config = dict(
    input='mfcc',
    spec_augment=True,
    win_length=512,
    tokenizer='word',
    vocab_size=40,
    text_encoder_fused_qkv=False,
    text_encoder_qk_norm=False,
    optimizer='soap',
    beta2=0.95,
    shampoo_beta=0.95,
)
Rows from block 4 of the audio encoder of a small contrastive audio-text model, named by matrix and row number. Rows with one number belong to one channel. Each number is 128 + 32 x the weight over its row's rms, rounded and kept within 0 to 255. All counts start at 0. Numbers have three digits each.
Before each channel's rows are labels from the 100 clips, of 14976, where the channel reaches its highest value: "loudest" is the band of the loudest frequency at the time of the peak. Only what is clearly more common there than usual is listed. The data: Morse code for random letters and digits, with fading, noise and interfering tones.
# convs0: first width-11 conv, stride 2 (encoder.blocks.4.convs.0.weight, 240x192x11, each kernel summed), inputs 0-191
# convs1: second width-11 conv (encoder.blocks.4.convs.1.weight, 240x240x11, transposed, each kernel summed), outputs 0-119

loudest: 500 to 1000 Hz
convs0.32:107124161126145108116145079149079099095073167146085138167168126103142137151155134119128165093093130150149159105138098187105072145129214119122169148151088115123092116168123136139111107167111131200111104118071143134112170103085129126137112080137122022099139114114140133122155067138116136115113140078085081183140167215111160130151086103082118102085112103111134118151091097116146104088061158143152091069132203104097114127163139166145156132145166110143118122166102131076122135158107139106125136124145136118154134104164044061057110098082188109076119119142095121142092167150105206137
convs1.32:091120110138130091108205152119098107185147156108134107134070121188162145067139089128122130155114167065096123130143136095146141079113055128146150143120146123141152144128123160108124139125180147157097128115115094076128101082114202161070126099114123099156133121075130068111094140136164088117086184176132086078105091179155174182126108195138106128213096091123098134

loudest: 1000 to 2000 Hz; 250 to 500 Hz
convs0.148:145131154168099123126109107155151155126093150145151068090114187045171105167140140177073158171092087125094154139117084091143153136049098116114127124087147098102146152136166137100179133111146135170146121116116186133118115149110091183140100142188152154112065125107080098162091162116164085126112117115101144120162089095193164156139212161093128111148090133139141098115159157108148124147103089146149140152154121114127094122128095162126119109169110163051109109130119107137129157202096132164088184094215121066070206100121133096161074126095142159119115139170130177168164159145125092150
convs1.148:162128137119166165106115115134114132131074128105124118106128105131079181153130083214133131069138130092116171083132122102143109134098130128118122133141140152122124137167152154127135113099129141112094175133141185113108114091119129161076125119132016137151160106109096143097050127170116084117106116163127119115168128120142096086177144106115179106207119112072174096

loudest: 2000 to 4000 Hz
convs0.185:088108124076182167111135096152133139153113167107168086165117096075142120099121164157131087111071101134108120079169147143195152081105132126151122077136144098180152077122111111105108132121088164101137182113089169127125139040144123132166135056093144122097111195119126135171119141128106139154178196090120136126158111082081089140102100062103153181119138160075194129109155204148095201132098164077162108161172102183083118148055140106131111179126135140109138156125135154120134133093153100132105128081094127121129082146152135164182120061118112113157091141117174132098097127119168117079
convs1.185:147095121109159110106189139122123167129142160140133111089123102191144101144139174112125168154055088100177112127131085096109152089055087156157093174175193084109104112185087094133113112099134114133122161099077223149117090117071123108103149110098044089110142120125194083097137081169152117135153104137094141131156167104124133099127100132177070105093115215115097142

loudest: 250 to 500 Hz
convs0.88:081103128134149104046169099139097127142159097157084132108085077116102162105121165122170096155166168168130084108131092098087189123153053134121108190146096141073134127143073156085133134080117073104086091093123164123107138099129130135107095157137142069094144151085152149156216130113076130108204182078094095171105120143148095135063151193205147125124175129093128083121132114107124104121142111103114176136131149076107093116133141125088123144165100124183173110124173147110128127134117096138131087118127054116154112103174193128108116101145136099140083146120095145156120044149095121129
convs1.88:111063123179156178109119076095149141094146157182150144124121144129116127103120175143139089124212161126146156131125132099157126135131135149151149124228155178099158157136138107131139115144148182152175150178076159107115164135127166074093078088104160158104120131132146136090107125124162115087097120183105140155079106101105109178177144077152146112095127138141121161

loudest: 4000 to 8000 Hz
convs0.230:127118126164154126174071071144137112065149117126174185118175146155130123116117137152118125129094123160112105109082139124082101119103162119167165190137137099125199049092144164171156090099076128166151132136137126133082172189146089155130100135104171157144112130132118108126137087165092141166159088112108188119140127223120152162168171146132107156120174125143113138154090105117108142165086115230108179129088143096111158130186117179108148146067154135103109122146206081139119212142104100140085188115198126074110179158111123119117112108145187142162109112124116119144102128141112134089
convs1.230:109127124091177059149155159153123115144091139133141083151167122152079156161075070126129171065057101090141110090174114131123181110070126110133107164155119088131144150107132158140084068116123130105149145115135149192108072146148097150128166142110141075191173068145182150131105123152109063189104140125163104138187093204120167085153102141131170145122125130166123142

loudest: 500 to 1000 Hz
convs0.237:124156105086180120101159079109097124176144143111098111100119133178156132193098095122135100091151113157127086132151138157097169057134165121146129136153161148089124190098165167146119167128146116114143046135079158143113143141126140114131152093125080089175087094204093123161151135069186106159116145113152098182052086101112136148183101142164112095117067147176134099155056190112093144110184106123092169119148032170151137120133136076150113150182119136119149135145163123079132101161114183164134166063123168170108151163141125109120170122068118150121097150126122103114147108184141114142
convs1.237:171183155116096133131160089131141114135107116091119102124191095110164153108166098088138116155063107092136116131083150126145121085136158106087162156116102115169107176161060184119107077126131097081121106115117129150146150112150112164139133064154059098151160140125103182165141096133123116107085089116142141135127127113137139151135114146202103076075126158140142140

loudest: 1000 to 2000 Hz
convs0.187:115103123101089142090143099154080120193141103148092138103076111122160122143097099142134061149121104125128110146141195135138072158050143079200151136164112145130118106172119121129131098100097152132094084118113167139122139128080213113144184148186156152042147132145097108087122158170104133147133164064119148097109086123150170095206113119092115126101136133111158107139165164166104111130130104136147123094114143063213084163158134164141112192129144098181151152091083141141136120120088134167126166141160129044155135160175157152127115064144137136130106168123166168113186176096128148177
convs1.187:152117145138139138106106125118147133165165174124118125123111085123121113134094075148105124133097148119111129106147121132157108132110167059134131159141091136144136153170070119145107162094108116167120100151111132183143146189194114123187174197127172150184156105080154091145165178163122131163125131108144231122157074129165104140075134139119143119112136064094122077

loudest: 1000 to 2000 Hz
convs0.186:131111103148147050154078132082156109116155133143136151118126120170147116120111153165114081167092127109180118072150129122120147128101132104110169117129096128150142174156149177116155082117139166165137153094138107096092136147117149130122132134107078112135142114156112090120103182100144121161129230167086172113140095177125153192153156191127151145090138094105150113146150180099163085166214106198137063148084097160169108158125127102158117172141160146101110104110163110126145118185135093114101158103128194150120167151104140114065088056211097150171143066104142172169197133143087159126
convs1.186:204077103141195170135120177107100133125110240152062064173103141116044136110153129130103143195117140144093150131171155095114094115045049176132152115149132159140115091140156141161128154118151095112153122086185136139147165153108153133139205203142068118122064140047128117175131140142112146125026090109149116117187128148131108109163118166142095194152117112090112163

loudest: 500 to 1000 Hz
convs0.170:135160136117156106134115148156097179166041125181084175112198156133079090141113138127057101183120120131196152144140128105116115113073077132126173155145171111137141168141156180165139162151137187149142165106145156118099104128172104201124181113176097184135108142148152107138147145121149095142154171139217098099104152137139097137111171089137100115163086148170076093133090166120117095189144123166124157168140095184134132178155121136128131108108139143119117150103160147122097154121108172109106166123093163149139118146081106076136092178170162147146100115197106156082155156195180189113
convs1.170:117103169116115099090139185084095125101107110151163154133139161098192184123153131165071094083120121089146086160088162084110172165156052058125106111155151123124150115079114119086149235109141113141055127166104119095134085147127128119115147061129074083117172143131144140131096134128158123103098121133119098078205121131149124082104105130108233114118125092137095101

loudest: 4000 to 8000 Hz
convs0.75:130199123122134180152079090167139168128175145098106139143081074115132176134152127168193148200178125116146157133142165134146126152133049129154069092112140129164163112076122112127089072111096139126154145111074076142163163178125158123183110091125141172136130123158094049132124144124074133122110139198088140123097160068131109138101128135132213155129140142085087139113144136082107106198127128119138080187103124089136190106108100119135106143121152119143164095101092153123153190070125155116068176139099123144123181158125197160115143125156136131169138142120128156214147121136152094090
convs1.75:132059155107096174132089122074167111097131148095073136101148136158139184141082128104144143211151097081191135174139172132189135095156176136136109101169183082120086125104163131124159069123134108140168127141138147116151152097109168096108187135136126108113135129101202138153127126141181109125082159148093173133128136143194090160157111138155103155075143155112127134

loudest: 4000 to 8000 Hz; 2000 to 4000 Hz
convs0.89:067093124133111124141156157119134113113075157095139182126159131181145121078090160108154124171108110137122125081154106137159157130082095205097134096194187149204096138078132078100077137077177125118147098121148129105166099083096123123113175143157137165155136153135176122131141099110157176227134161197126125139148136065145109123101135157137170113129145058111124110163087107153116091171159155195136128184117120117099119046108094109123119161081131095144138134107108122117154122139153091087101196161120130076208123135121153184142159109095098080144141111115179090155123120094138102173
convs1.89:117118159111148105121197129091170139190092112151141139133133084111128085146124073119112105160154167130163147073087132146100097091135156145120101176093179071133101125163155126111161209115135096121141126179106190208138111114098080096179144158134094097139070145137056102176144072119132143161084187110120192149189115100087104121138111112072157116154129081087132127

loudest: 250 to 500 Hz
convs0.123:163181147099144114090110182088166159202139098156114084156112089152096122138133130165102092124117142102116136127036103174111163118159121145115121165146136117207113057093113044085169144082092084094120170173166113120137197120145136119153071147105173138134119114092182149133154063090099141065068135135120163107091139153070128148111147137143108083163157119159082154090172162156112066129133096145171152165130130094149096082169105145143140120120131098170190136174127115137135101129140145076123149135139142113145156147100199104087123111071125092093110129072105144081148128130128109190
convs1.123:209112152111115210099100171111132169132132107139056177134132143124151178137135088160117067162174130124161168168123112124150157139152098148109107103133110094144158154146160177102125109126100099114131120144149172144099171126130111138114114127111088093172144156191176115161132126113165140117113084138164131089143158204173072182140136123076138142109129118144153102

loudest: 2000 to 4000 Hz
convs0.116:094117089153078198127140103109188138079119119118150145109163132164114113132084137133141090190137132102147181102127134165188140136174132131103186126132113113097103140130117114096139135099076121094158180096158126193158149128162152134111085144092130153120107114093138115134117090147099156100080163090180255092152139145086108110133104214094058117134179167103082127127137128087137106050117148168116083148165131137127123130108098168117117138173173164127092189148089094147155145157134134137159187115120091099166139115124123129151070147103154121102130149120179094151122112179140036167
convs1.116:092139216079092132100131135129122171141085128120089149113117141127195131126170086111114151178171132134147165160150112125143105122137191118083101139147153143121137099137181135143129115114108130137098129094105133140170148190188145128166104181128109113084138155147103193166130162143104115079088089150151137117131192145099149110138088134118085107099175130140104133

loudest: 250 to 500 Hz
convs0.81:148114165111157145140193128161139196099105093203103150148149135182102107167140133112085224123188117077112080115158125209156145143136099099137178191202093074073127128115117108109161159123144120132065188147077178124118140152161136106114129156137128084156125128114121153149122136134112203133111177104162105056069138156091127158109150104102128098132129137146158129160104090107139165151112072154133125121163112085143153125114153177196164111169143132112091169159100145154110135108169181152127139080103131138134105136120134077122106122162100074124074117050118136115088111127140090192
convs1.81:142153224129096156148120130193100173108137151126086132118176138135127154134107138117167139093067143110151096105097106150137232091134117095145095105135160155152126160111064146080141097161096107144103163088122120139119110168140162117133126137113086100150120119124120205090162095120149106109063183191145072130155165176143075131225063148133159078162106128111126108

loudest: 4000 to 8000 Hz
convs0.126:070142110118208102093172121129135076131100117134140098134137099099147189091113121138124174133135078134112178115107174168117095116125128145121112073149128080151138145139127137140201062142063203137177119116118032119125148119110111143168138127196156122149146156153166172106103142106129101066099145166145024196143152097083081088202166096113180160117151096075152127137137122133120089113089135144150089177097151109165154116142120145092140145103173103152094107119143123120124133134125115092126151066155129133091147112167140196160175204110108142126143091118140084135173127140125126183
convs1.126:136068101134155109127114191145204124112160065201072107156132109127137111155124151134103219093182161184138108138147124159128124082067109097119107069143123110198138119090177133131177094141168090065139160164109081178117151097109123126128138110092108093137182081090089156162148059135156124113154162134184098141079127126116134122100157122120154171115161112136124098

loudest: 500 to 1000 Hz
convs0.34:106181123086134095100151112169109074158130143156117133128096107083132073216099078145132118146170119133107047161114116094161164071137106135160095104134153224161144087099149148142127108103097132112126089105223167154110094083144125102116124139095081080149128132111179156161165219089132104155210159076146149134116096114133155143112158145134162080115128163109115176159085193149103067118142122046118131134063126167118136107091103124155119099109093094126159122102130124151099133100134101085154110110130124171137141188156208162151087160115147110117081110105132133132144123138113116143
convs1.34:143114159130012141128182131129099186082188112147113128146094159105133120102168185092128162125133123074180203145117149109150080122157191162088140142113086132146107088166141122148177088142183159130174141143118170139134105151122161155147110049130164105125107098155177115087117147129124173107081152122135096120122106116104174133115142121169132101088148173127129119